A small multi-label image tagger, trained from scratch: 4.71M parameters, widths [64, 112, 192].
Rows from block 11 of a small multi-label image tagger, named by matrix and row number. Rows with one number belong to one channel. Each number is 128 + 24 x the weight over its row's rms, rounded and kept within 0 to 255. All counts start at 0. Numbers have three digits each.
After each channel's rows are labels from the 100 images, of 14848, where the channel reaches its highest value: "top examples" is what is common among them. Only what is clearly more common there than usual is listed. The data: made-up road signs on poles. In brackets: how many of the 100.
# convs0: first 3x3 conv (model.blocks.11.convs.0.weight, 192x192x3x3, each kernel summed), inputs 64-127
# convs1: second 3x3 conv (model.blocks.11.convs.1.weight, 192x192x3x3, transposed, each kernel summed), outputs 64-127

convs0.171:136087108122117130116105147135108042143129117149083139115121090159156077146104098126117088154113121115142064127143163100132124124155119186074123167142112134163115185121078094123135114091130146
convs1.171:110115169130151126123126074124118096116125136121183158126156135147140160116125151121104100142219122141116090093116143152112088148110132083135135113122156101142114096129074159121121144109146067
top examples: H (88); circle sign (40); struck through (35)

convs0.152:158134108129121119099139148115142164119137145142079098091098126144127116102107134157130051159158138118088129097137142122135083120130140089132140109117093070112125175118079108126158134150100112
convs1.152:106151072104114164125149123142124099104153166112113108144163105161161098142124122172142114125108136122166138154131138141108125110106127114122147137100140147120098087124127101124116126169073150
top examples: A (50); arrow right (39); brown rim (30)

convs0.153:135159124127174099125129136083146148135096094120110121130118138114151133146102110117133079050072116136123145082145109112141156135110143185100107191105111148112122135104118099126138097086192137
convs1.153:137139152124121098096147165129134145124154091157181155085160137151124126127109119138153145153080103109123148108105100149139124123144112136131122107103140108123149112132142113171155119161095167
top examples: ! (72); struck through (64); orange rim (25)

convs0.102:145110150127160130167138135101151138120183112102134124076119124071141142126113133098124141170110078143121127113144143097147138127138126145157116137133129118138124151105101116113141144124175131
convs1.102:138135138133172161108115127148146143138105121148115155149149149188123114147112145135113115097099142115131127113126141184156106112141093131145138131142154126125135154140134141121129149200115165
top examples: % (89)

convs0.26:140115132112119116122137152096140110129130120165103133154121120121128134102106126113174156128128124134142116072094134097159133146152118126134149112116127155141160168126143107091133157123161090
convs1.26:126148113109131137102117093142151130129125145097119116132128136097138134146141143112133143122108104139124129109132113127157126146107148142109145141160110141120120121113123170138129123132113096
top examples: circle sign (100)

convs0.157:124092129174137133155133152127073137147096117102145115135096136110144142156141119112160147110127153117115125117118116137075124135105119129148131140143096158137121124182105138098116123185155129
convs1.157:142133091124088158172159091136122088129132140079120134111149091166117139103138154123141115127123136142139134162139127128130128142135109120104103102133127138133110137092130152083118123172108115
top examples: square sign (52); 70 (39); R (25)

convs0.190:115093121088102102150172107171124115093071134154138143122059171126120141117129147136097154167103141141124095095120119138107123141113129101163127138150102112128124127167113120164144155148101143
convs1.190:144140099093130083173116107169143151101089115161153092113127096179113096185115133155145135093140129156141142118081084100105123124066121128100136128128108141120145122123103116134129111144110113
top examples: 30 (90); struck through (44)

convs0.149:103123149118146178121111128079110139136110115127142148133128128134157122147125162113096136104195158093170105109117106128091130140139104133106082121131121120133144126146130117133151145109168090
convs1.149:145168166131157131125119124160108183158155162119142138116130147134092111131161163109149150099085135120125123075154130173132127150134151147146074112132115159089144122152099139164128130159143135
top examples: pentagon sign (90); drop (29); brown face (26)

convs0.98:117078140118079104124144133100197140100117113122136115106079131100097089105106090139059127109128112132123141082098121128128146124149136118145121160131087144148140121147153142160104135110140127
convs1.98:142146104070124116143122120081148173098135133156127143108116125149126103138160151109123139139149128127125114132063110171130142115126091130124137129112098116108140105167114126132131150159144130
top examples: B (61); 30 (30); pink rim (25)

convs0.142:131120146129151124120124151105099152129130115128178137114107146153144110153090111113108149178127146131126138075124142100108115109086131126135130114092104127084082132191132107222148153130162107
convs1.142:133160144136148128131122116131134204125143145132096130134131195091135151147124142141086137112145133120127134075096164134116124185122203135161120149133076117118165126137134118144129104110144164
top examples: pentagon sign (100)

convs0.25:161091131127153080135125156137108136137154154097114106118104112157143143125160121100134125107122160125118158107123119092100132130102130103140087113072115137138139120125127131152116137132142121
convs1.25:118124118135127147112114153124079115133154125156143151136154104146094154174091141125127142132154068098130143132124123204117150125126128125147151158105147154123169125119133119152126149155081115
top examples: 90 (51); crescent (45); triangle sign (45)

convs0.71:100142144144163129129133116058144145146140117122140134133128126129135139167117160130141098076124137075177117124130176125122169117119119132141050123129113142140125127134147116136125072145128115
convs1.71:149147125112151114156182146205162141121093121125126117140148110135157085089136083099133123117146127066122113115111145122125131117147140106132108148123142120112118133102101135125182147119153151
top examples: white face (98); black rim (26)

convs0.55:122125065137133124127139147133119155061145127118149116141103150131148066113125118144137147150155129136106078117121138129155067145162129046116118143111140147115000117142150139121106136117156114
convs1.55:117136147132138113099131102127140145043115139133116105096112123116129146114154117138140173121147119092151186111148124101142182163145149078142141107124113196095034188154087152128128117136125098
top examples: red rim (96); circle sign (44); pink face (28)

convs0.74:127090136130086135140147076151121127114165127137142142096123151167138105110081133124149139158130130116138163120140129136111138126136156139047113115108130161141123142094088137137144130124060161
convs1.74:128123140166097121144110085115137130124119175135139152140140098127115128107125111068127123130133122147127127168144101148129140159117122156088130117094154109133138110119131113135120149114122127
top examples: 30 (38); 90 (27); 50 (27)

convs0.21:143090189102152137124085146159096126100122120106083128127108120133131027125123134135109181111088127129133148103135146140132021115156127117138120130107096208127105096126153132133137125123130135
convs1.21:110163091141129122152091116133131137087135111154214112117130135120135144113125163109121084123136145167138161100078104119104113115155077129130178127163142161159114130141131110111113090129139122
top examples: red rim (80)

convs0.130:182144156117118133113115117168154120136138179145124130146104139142141078110155162177145104140101123145108102121107083118128119166111123120251127129150121093115081137130146094112146150076135100
convs1.130:107084120170136154107125126141110114109153105099124134190174137128125168158084144160118098101105119085145109111130167155109116130157108118097126139101140114130138136102145124097118137149093148
top examples: A (50); struck through (42)

convs0.147:133077139144144097112149139151096172154126109105109148060115142133109155097129104097108103137103170098114140107113154132124113158053109077132124159093110107111098118140085110143123104141123101
convs1.147:113112114133108140111133091111121124161080160141117133160134148138087117118122085147144173137085136100116117140148126120119093109120133132112106095102157124132124147132132122123150121095061208
top examples: 50 (98)

convs0.65:124148129122149128133125144095090113111160111140159147124123122122141116127135130143131162120127119133150139085117123128109129108123127124134102000132104136126158124134139141118126137116143127
convs1.65:151120092138125121076141118116152131143098132143133123118120124125109093151096146132111117128147127144115145151119110140130125127073139152110154018141100133173119140105128150120147157160157097
top examples: green face (34); 10 (31)

convs0.36:143143146131134146112156157074127139116134150133131131141087084128148144131118142129119161150144124082125122102128109136143137147131094146142154132129109125124133132114139136142110090117151106
convs1.36:141131148118127126150096119188159117141129109122131121126133145132126100097150130111125116207116126091119153129139108115132146111122101130134118125132160146137136126124144154121088065124122139
top examples: purple face (80); struck through (56); 20 (34)

convs0.191:122120126127149132119131090176103123121143111124113124105105120110127097078131134139106136117141090140167121131114128139091145158126134159121100114121129159155156153126108165235127110130127124
convs1.191:119180109162136156168145098137151185116113124119139103119130161111126130127066131106083130125098165105132110164143132116114122125120180106126124081146125113142104118111108095098142126117086131
top examples: pentagon sign (54); hexagon sign (46); black face (26)

convs0.135:100131132159128146137137113124130119109140095161136132122091109130131103131132133157118145140126126123134188093129126112115157140129134123123110076164097132109166156175142109126170112159140094
convs1.135:145171141127088113173142117133109144152110117122128112111118141152117165132123111109146129107117125102131106093124132101112128167144116125130121255133137114099142121131123112115122102128142170
top examples: struck through (100)

convs0.172:158164103160172129096116139130138110125135119134060128119098119156136132157120119154148165156104154106132098111104137086126136139152121146150121113102076104134104151099138113111108121131128171
convs1.172:133082124119117162123126133111129142130137109165099117166136147120159118123123143156146159104132147120121190098174153167132104150115123133102133167104160108120124098155159115169132162129135130
top examples: struck through (43); ! (38); purple face (32); rim: orange (31)

convs0.78:108110126130104150199109123141071127142128142144127134137100112140113120162113097078132124153127093108132125103155103067091101112170112116113133097133141142142120140118116117111150108092123098
convs1.78:120166163138124146112167190127149111112163130110129131169155125133088119109162178157172109112124104141123158159142137153196146155105121125109127151173127141099122142138113098110154173136138118
top examples: R (56); 50 (40); orange face (26)

convs0.82:167141124111092078060135085127126140092108093136121105102099138130101122117162107108097104158096133141140141113117155130119141138116089112118137084125109118122102119099147104130155108150104093
convs1.82:139068117122112148096143150179137104131126103118111157123140116137109118124095126140159143110133091138138120137131086157115123138098104129133151116138109148130175131118119114130129143117123136
top examples: brown face (65); 90 (37); H (27)

convs0.15:133090083117129110116103116115101142152131103123130139133144157155128115108104107132120119145157126130106101120132122112180113143164134125108111160107105086086043144109145113155166130122134106
convs1.15:119137139135110133155139134166100152107150125130092126120067116132123131134108142128116164087118150125204138143073130111103132122157129156142168127106126110099110131126157145129122136122115162
top examples: yellow rim (60); 20 (38); green face (26)

convs0.8:126164114085165117119136115154115100107166134133118111077105157126138109134115136101137134110074121145163109097126125116130110139118146072117101104092096140175077116108102149152131123107127121
convs1.8:126117101102097076102108148126102142120087159067105153108119167158150087139149082057139125144142081099148155133138129130114128122152138150141130127086099115107124110105127087125140123130163106
top examples: 90 (100)

convs0.151:166142112133150105140140109085101153173133136154119095116110091161110157122109130088125141134144113128086143110092119128145133102125102135119142087088093129143139135098101163155132134082126079
convs1.151:110115067162134118126126178141152115099159184104149134104119123151123143161098146114105121106109081120137132135138091151147111119108159133100114176107143107142109123115144126043087103142105151
top examples: 90 (79); struck through (39); green rim (27)

convs0.57:149126163149108100153110144130114101115111157127118120122112133116085089147105153112148085104143096116117127110095120118114113148134148127164128084129095085122083159087134137140142140133114106
convs1.57:112089116148116153107127075125091119107085123137129109114133134111137109128126133120147072112126150117121061158161128151115076114148131115118157130140132113109144138120119109137130142153138106
top examples: circle sign (88); R (54); brown rim (40)

convs0.56:156123097122096127127165149111089123113131138115156124095116114111118108125131138121123167126138107120136114114127133106141106152157120131108104019130131169123130128125136139154146144083120147
convs1.56:112109054130140089157110123120136104115106190129144113135116098092101137124164107132118134134132154117147169125118111145094106153091119115122119099106114099132083130142163150138119123152130151
top examples: % (76); yellow rim (27)

convs0.176:034108131144134149111147133162170152114134104092149119142104146152132113127128130123110143140134166137119146107115123112112147132132142154138119126130084150136134151067124137131155122102122141
convs1.176:151130169130133112117106136114101129163177115109123162104107136167180198199109200087103130133131093144124106153093086128175116100141112102129137121112141140151103120132151156135119130112104100
top examples: H (100)

convs0.58:119094133098083124132147094149127139163091123096141112094100101131099135114121096111083163151099140147138131140124123135129125129146135137079120186169124170104176147099137122124133133137091135
convs1.58:166156095129098145174100135121142127110151143128115079111113110120125117125115155142133099139164129135132139103106107111113182164156148111136131079096072130117147128115149188114170117120156141
top examples: struck through (64); star (50); grey rim (46); outline: circle (41)

convs0.97:112125130123126156154097151081128105109139126129146115130070122107108130127160118110147152088152127076141128125157170130134112141147118154099078129097124126148186146117117090112170152121145139
convs1.97:183143143160118112136121145201167142137108109121113102123108128149126109113150144141104124106154142098141128127113139118123170143154136130122112106129164113113083112113164158119103111139134161
top examples: brown face (96); grey rim (46)

convs0.43:122132153116128126125122137122121157090140079108107125122129110129158073132139100139132153150143116136151147118127126130128053120193133144159138129128095063198178131123097103140134143113082142
convs1.43:135123116158132149153149122145189127085134094116222136107097104088131146123138137120150149165151130124151136118131127106144244144150127123129138154111125063163080137122159142132137116119143139
top examples: pink rim (100); circle sign (43)

convs0.154:139121140105133127143088082107158140161130133129112105113122191097126115113113118130129156137123110145135126094146116123137144107118082156134124103138088144166116109117160151124166131121157131
convs1.154:146103167158140142087101090142161118139151128123122087121119121136174135144148116165093123129102127101108127124113144103139111082133121144141122142109141139180133125128141138121128121185156126
top examples: % (97)

convs0.86:163106128114150055030154113138132114139149110117106142097109142112119069116162195140127110150130111130120134121082114110118125141144142149132157152086119133123120126088081102128129133147131117
convs1.86:154108098166152185173089155110100133106127154085133110176117143159181122173142149146111120117129127117106139151189138104085116149115143156103127115107144114129125106097157088119139114145108131
top examples: A (99)

convs0.165:145134138126142131139105123066130144135135121147141164132129102128137124122129123121118142158140128073124162122138158130114127146145125149153101148122124109114140151125142119142134117133142117
convs1.165:120127111124110135109094144174129109110109110123121083110119140110130142163109136120132105166130104155143114138128169156133144173124113068101155119135118144140139098157120111133166082113127099
top examples: struck through (51); purple face (35); % (26); symbol: 50 (26)

convs0.75:135086129151124120154136130088120131166156102132145112097139121113139101123118098093070132121145123129140133128123064102125133207130169124133140136128146132094132121106134099104123174150170147
convs1.75:111104129122124093091134147062101134109122129103158157136111121158106095151138130137149137135142163144139130149103093114127152115133109101123150092137112137123089147128133160162087152143098156
top examples: R (88); triangle sign (43)

convs0.27:206073121148164069125128106116097144120131137082137127106095113067159129164106086063115153104119135116143115100101144091106124154095138123185117131165100114126131120077134143150143102138165094
convs1.27:108130112148169109130125112097124153124077108078121186137152178152155147101144100129130136137116157145132120152134139148130132110212141110167101126151118121104167134111112155134116120156137124
top examples: 50 (73); teal face (27)

convs0.158:141127107125130169137130166109110128134112123102098131115122132136151125128131143131094064132109129171093116105134113109160122139159114126158139125114101058120079075114102110150157117140160114
convs1.158:123096114100124118144129094170116118171132133133127118120133130175132135114119106125127148126187135124172148099143133142135110116106138159129147145165115081135167042136107115132101138152147147
top examples: pink face (38); yellow rim (30)

convs0.127:122112101170143084084119123096107156119115156108136125105085140122160103128099110137126117144116166122152096115119099121144137137123125099147107064094081082128118145152158166138150138117107096
convs1.127:155165116140117115117112135109117114151143104169096124160103147111123106176093099082062110137130140138155136140160135110180099108089112145153115148132107128131147145118141092126110144134136093
top examples: 50 (96); red face (25)

convs0.150:147103149125123134128114130073147143119142134127147129113125162116144146116106157149102092083142121096121104090127097098105191120114122149107096134141088128164093134129149120161133114098122089
convs1.150:145129128120142126119178108144142130142135125117098128092106172142127114109128115140101151120103120131118145124153076130151085089123152118144101123109146148099117135086131137108183139163094200
top examples: white face (68); brown rim (45); crescent (26)

convs0.160:140140126135117131140104131076124147126145133125131143129110182132142113138123108142123132104163134089145118117128121156121108137123125123155108129136109143146141131132136129124138137128135134
convs1.160:113133135127143122134099143077134129142120145140135114105140153127121111119141147104130099139130120087123126139126165140108153059131138140122191126119170140138116157102106111132137109134131127
top examples: pink face (85); triangle sign (49); struck through (47)

convs0.29:140128100122126143118135130135129128166151125137099112122143147150140078136106136145152138141103125140015089115127157124138000135089128133137101134111107111103097139119123100163139122119111129
convs1.29:115101115113121119095120120113110114135114134116177129128133148153136148108150097128111104113078147158083127149112129139145054102076113152122137135137147159158168160103128094096133120143118140
top examples: red rim (46); brown face (29)

convs0.167:108139131128122131115131039135143119123066137130132091126121085095070124166152105101132163124173112112138170107097087115165100134105100129072141129130113103139148143111144103136127136126114092
convs1.167:144111095141133118142118108125123111151107156114090134106126093061131116114149128138168113102096123118123092114062106109104141145123128104100118121125121135132122162075134136128140092091145128
top examples: circle sign (100); white rim (35)

convs0.138:116127107125113081116121060146131127146096128149146127102100116133092140139125141160112141138108095100123137118133140118124140124134155130110120151105110131113098131101138100150130130102129156
convs1.138:139089121142176051107123128149126130121119113161140114162169125139130138148125091116143140103132095127130112139166142153143125125177103138165144116129142134119107131075133152116129131109111135
top examples: struck through (63); H (31); Z (27)

convs0.163:132147129144149145116083141053140123134139135143127145145121159139137135145131121151129119113145121101142156106102044121121122145126144128139127119134123133141123127133145132122126121121148128
convs1.163:143119129129115128120144108134080133119105116135124107117101115124135138163100156136128141123108137168128126142154100141130146122139173119119162135137106120108127139139117122136204162146132112
top examples: pink face (78); triangle sign (41); struck through (38)

convs0.164:111127139143086100075124138134115125099090141149136127132104148166179151140173092139115132159131177142147120106158097128132135139127132101133109137177085108147156115182125130120124127049144143
convs1.164:142113190188132171134116158135131149129162109135120165132128149145136139139151196123129128115132133143134095159130126130164126149160131129121124130131181132130127118113154158109129119040132141
top examples: T (60); outline: triangle (44); struck through (43); 70 (27)

convs0.0:094088137123122108118159103153113128117127112112113110097146164110136099133144144111118098126129125123103127150119166142119105157132122107111129133138151124147090129118113147098126156145133120
convs1.0:130141112106117116165110145167156128096140111127122115145127085147125129135122100129145108144123126146139109145113090101111122079120102115117121105124136108142126125138128112123085076156136147
top examples: brown face (56); yellow rim (34); orange face (31)

convs0.17:162142108111092165086155123111057157128124107073131142152097116052137115136145114131112160124117139112126130129131110100117126153138117135114115141089112124103130137117156146125148103102165142
convs1.17:126102074148116172138115148136114146129170129096125197088124139116104124131138096152135121118122148112127148149145146146183130114130150124176124131157166108131156137140159097116132114183136134
top examples: P (77); triangle sign (51)

convs0.40:153123138111106081158130095097178133141084135090117102081113117131135106122083093153112163110098130099145130081090132159102110153153108140105137105096111123152101125164123119123152128150120135
convs1.40:119065080148136101095133096158101131123110113156122195144131129144129185130156121176114130134104150094122112148158108102120132115107137139091137143124170122125147128132121153103117101092084137
top examples: 30 (74); struck through (47); triangle sign (42)

convs0.124:138157136125118134105131113095124121159170103105119121122112112137124112164090115145126152120103107130099117099144139126132095120087129100140124129137139093146094137122135124133107116139192117
convs1.124:088134135130079137106124151129162130118146133133135146149150156169130152162123202115121116134115107140151132149099145132105129118141131122112146140125135132141149130142129105121120117128072118
top examples: struck through (44); crescent (35); & (26)

convs0.24:145079133139096105152111089135128165134139128145149126113105136125120117115135103096117134137156119149130103092083109082147165093125131124117114127127124140117148126071117105064141120113154169
convs1.24:125146154146161115158115163074122062123147138159115114135105150117145140117133137140138130125114121123104140103161143135162103145144102117121128128135151086155125110135150149165147128081169108
top examples: % (62); 50 (37); struck through (34)

convs0.13:134093131135083127111102110128130108117122121103144137114106087134123103107153145180101146145144062133145151077087115154123122150135099142103118134111116120134116140116126166150110133137124138
convs1.13:133112136133125100141130096099135119108112168150120103135118062108142144132152118087134112127137110100122117156119141106154111133163130115151113139153084106118113135111119132051136110122154108
top examples: circle sign (100); grey rim (30)

convs0.113:144117128157124137073121122135084160125137113137114050136078144134096063091127075138113124115147128117117123105101089087126128098127108139153150126102131127129132122151109140136115118049102125
convs1.113:119072067124156137138116110098117126114069125218138093110145134109182133124114154124107128093099109110128128127137113126119115129138120122205124142140143136138135136090113140100117118118100120
top examples: T (56); struck through (55); Z (35); rim: white (27)

convs0.114:174144124132128114082144103107138117135112111093115117156077112091144115077090150133083147150133130128125142089087134133145108121109114114081138161053104150133139105093102094103177135125177157
convs1.114:187126152167139150096109088131124123106154126142124124125149171096137098096128133175126133152120127137155121120165147177154114084132109122084124124143132123111119119103141081145120123139141131
top examples: ! (57); struck through (57)

convs0.183:117143155148096127102129065088119140126120143143111136107106160138150108101154144143124144079109118131140079097140120107137118133146114132064096107170112120162113114098117139141096149124160138
convs1.183:125102132124120081138175094121124123102113116119137114150144122156137123084093132156096103144124079140136125117176128150126112103100120148101157126117097145153119103139127083128102105071098183
top examples: Z (88); triangle sign (54); struck through (39)

convs0.174:137100075090083116164126108137099113151125149074127151130103122130123124094147128119091130120131060141126146112081170108107146120125121130057116139112129149104157132118138159170114155154143161
convs1.174:080117140149132133130146100144184155140162141081136163105144122140107133141142162122133131103109145150111127128160150110122106077137168127174109126147162142145104097131125059142089071115096122
top examples: pentagon sign (53); R (49); struck through (40)

convs0.14:169119138121131134161115125121141129138126154129130180120122100157138122123124145099146139157128167151139139082104124100117108134166101128099135100145114119123142141110134117107145125106141107
convs1.14:138108136105190198116119119132119115135160124208118099160146164131137154116132157110134114124135090125124119147186111200161142156131126146105145138144145136098133124104119116136110171121133150
top examples: 50 (95); struck through (34)

convs0.148:124106128139136125120127144090152118118122113125124151140113130118137137143124134149113131160139125059106113108119106124159139139133098132148121138135124109134133133131129152160084124118132112
convs1.148:137123109128119129155147129115109153113140124119097150130118135111139138094133118111137123176135142079090122085152152122141123162137129136135178129115124106128104126122138099112134167080146130
top examples: purple face (59); 20 (56)

convs0.32:105118155127079158150137165152122122145119151044102141132111131111130113120156179055126125129099134121122137097073157096125131137119142135135143101123106112149126119129128151135152111151109129
convs1.32:121155122103137102113100123125122124127151124057118177091135123143112164153169126114146124113122163140139126139137137136125110118149098128150123138202160129087159121121105116115100094136080142
top examples: 50 (91); struck through (36)

convs0.70:158100105148093120150135126141122110126143167137117129155097135129088123127122144135231121127130120118114118141122125134175122130117123123123128118134128095124123146081127119027125135083126128
convs1.70:107169119117161130179141134118123202131126136127126128097138146146163109145084123138021111136124154109129108167122133123111133097122169167156130122124092117106122111137119101139131104121125162
top examples: pentagon sign (99)

convs0.52:125117120124109099123105094118098156147091116119146129122108132101123124154148134124113111167145111167111170103108126116109133151101121157120124139100151126128144085135127127136129106121112105
convs1.52:108088148100105134129125099115134105147091110121135127122139123090085146117089115102168166121084138133137099087102141139130125183132101125123134097117152155132120167108105098139138129110133115
top examples: purple face (54); struck through (35); orange rim (28)

convs0.38:118132149122147128126144140120102164166112127119167137123082076149140099118125120130124143135156123112096115119123123117145120112130123121159103130166108103104107115147123108142129137116150068
convs1.38:127144103110120215097163116142111128128161128177128096071133109100124155103144120128126121115124125097149126149101129151120132104110118141138134143113132130111127132138122094129093127158151155
top examples: struck through (52); green face (47); ring (46)

convs0.37:178111128119156105110105161140180131143115136097142090149090140146176114152112163195121136137155154107143131090162100116126142120133126139159104095070110139123122125106111105127130127152084118
convs1.37:118092134156105199110115107106112144117129135155156194135142143147158135126150150188116130143118107104142118123112154139141131134112171112119130147132149129136144147119152099123118121135140111
top examples: 30 (50); A (49)

convs0.187:127126129143136157134102125127129152139120121126078111126146165129121153142120097121124091133070140134085132096103074132116115149086159106144128113166092076110162116162077097117122157177113160
convs1.187:120174134124148131100084153117161107175137153139151113158071101100117123149123126130133123121071137138111173082122135125147143150094133074129109133110123191169134111130098196138124145117146143
top examples: white rim (98); grey face (25)

convs0.117:135129118148069120110117127131132149147090152105104143126077094140124103108153117140069148089125076140133117083146132139112145153106125139146090132087122129145121175134132133104132131141127152
convs1.117:117096112102087124100139128150145101087160132151150139125118109142127122119129124140154099176128072113117156141136102130116110089139124129092129117143108109126135147121131143148115125123102145
top examples: 30 (96); brown face (25)

convs0.88:147115099110116136129116117123103133129095132136148141124107140157183151123146112114078125175119145130127106099110141113135134140129164132093129086110121094106119158088103104148069145134137102
convs1.88:151111133166132069125146097097104100116133147125095137113154135162108072101090104100101116127102118123124109134085137106123110146100097126110163110143108139129093116113125096082122187105137087
top examples: square sign (62); white rim (39); ! (29)

convs0.116:131158152089130157119121132116121129113107145134162108152116119100113114141098111115096144129149109153122158089120145115090148132138140137072115144113107143101167139128134109054126139142131120
convs1.116:137101145145102099083113079170145098131135095149117120129120123107122117119070114133166128099071157125152120125085116105122120084134115141154134134146074107117105099118120139081096180111180143
top examples: H (66); orange rim (32); grey face (29)

convs0.49:070111138174093111147150133107109129092125113127075156121085126090119096110147126064102086159066141160123153090158143082107138118147129135126139115120082153139113117095131138128093123153087111
convs1.49:168171110100131163129121177119095108132111125075136165144112123127138136127106103116127129148154145135137129122138118065135104136114115114160113120155173094116131150104140130146107108109161152
top examples: P (70); triangle sign (43); blue rim (33)

convs0.1:112132162111148144124091148119144125127096124128109123125109148112145142152118143128118122101149132136112136087113124097088143158106151138124144128096091136128125142123098126123114120112154137
convs1.1:167143129111118101184128099147092151140129124101142141133099171098119099132137147120166131115114157145131134108093144108160114129120147107087143133094128126138127131101138132154174152145135103
top examples: circle sign (72); white rim (29); brown face (27)

convs0.186:145099129120114112112154077136125165151148156123073131130097168161104166106109117157099085117113121107101106099091143132139151150131097135121149120107109065104146114117135128144085090114119135
convs1.186:167142158159116119138162184115135144140132077130101112112104125126172113123089102139116129154098077142123137139115131113137126106087155090099117145114117055151167108099157099094154153069083110
top examples: circle sign (65); brown face (42); orange rim (38)

convs0.69:163136116130136150128090146117101108106123129144083141116116173155131111140103130130119130133121129161124077106134139113098104127161132079159115114105100101140147127127113127117115130128130110
convs1.69:130155131168129117157127134130134124126123125101047131107147139132150143136154166130123149106178114131147168136134129134111112106135129104133167125139113172122105145145122138128138162137142113
top examples: white rim (93); grey face (30); red face (27)

convs0.41:136166076131136122116132155125129096131152149117158120115149132138132023131096123126116093105179105121184045095154129148117120125186116109114109119136105140115086155128143151153151149124117157
convs1.41:129148137130130125162147134127113113103140173125162134109107134102117136132155127139142067135191140139171095093136103139138133171074121143111113130137122166188154147150158137133132121158140124
top examples: yellow rim (100)

convs0.5:193091147124102149086139157196123123135176141103105133139118132156159110112151131151123159134139139151118137123130123109107127128140153141152145124160141154163135115164097105084157124127111159
convs1.5:100129183135160141106157109129136125115072105120154158105205134149132198108116113130157126139131135159134151172178171213136129121169150089120145110128181129140125140118126135114105141124116129
top examples: H (85); struck through (43)

convs0.92:074124129169116118113141085128144135142133161115140129112070105108127114115137113142138114118133128125110147096152099105152136102159167155059119097082118143118097164085112134145103127118139160
convs1.92:154118149179142121116129147137117082104144113111143143117149105119154131136125106177116116120117140148141106110092153109140136109133120091097098136126152142129140121152131092124138100182161073
top examples: % (97)

convs0.136:191089132140151144129139103108108139118128123152123100101100106072134119158117079128098124100124096120125121119202126074111116138133131152122117161131105152118116152129127144131122153124070124
convs1.136:036132139143141163137142163135121135138109130188123096144134137097097123108132114139122103135110114145142117120106120180135142130120094125141152145087164141138123129182117135136126144111146142
top examples: B (83)

convs0.137:128154151144125148102127147076134125132139121149167126151113111136148097136117123126139167022099116084133086101142078125142119129125132119157115135155120124138131123131143139113043112120104117
convs1.137:120105145083169112101176125113115135121105128119137120128109107129103150105099177140112099095151150133123102107152064148182128132114134139122154138147124111120139116136118126129095169121100134
top examples: green face (59); triangle sign (45); struck through (39)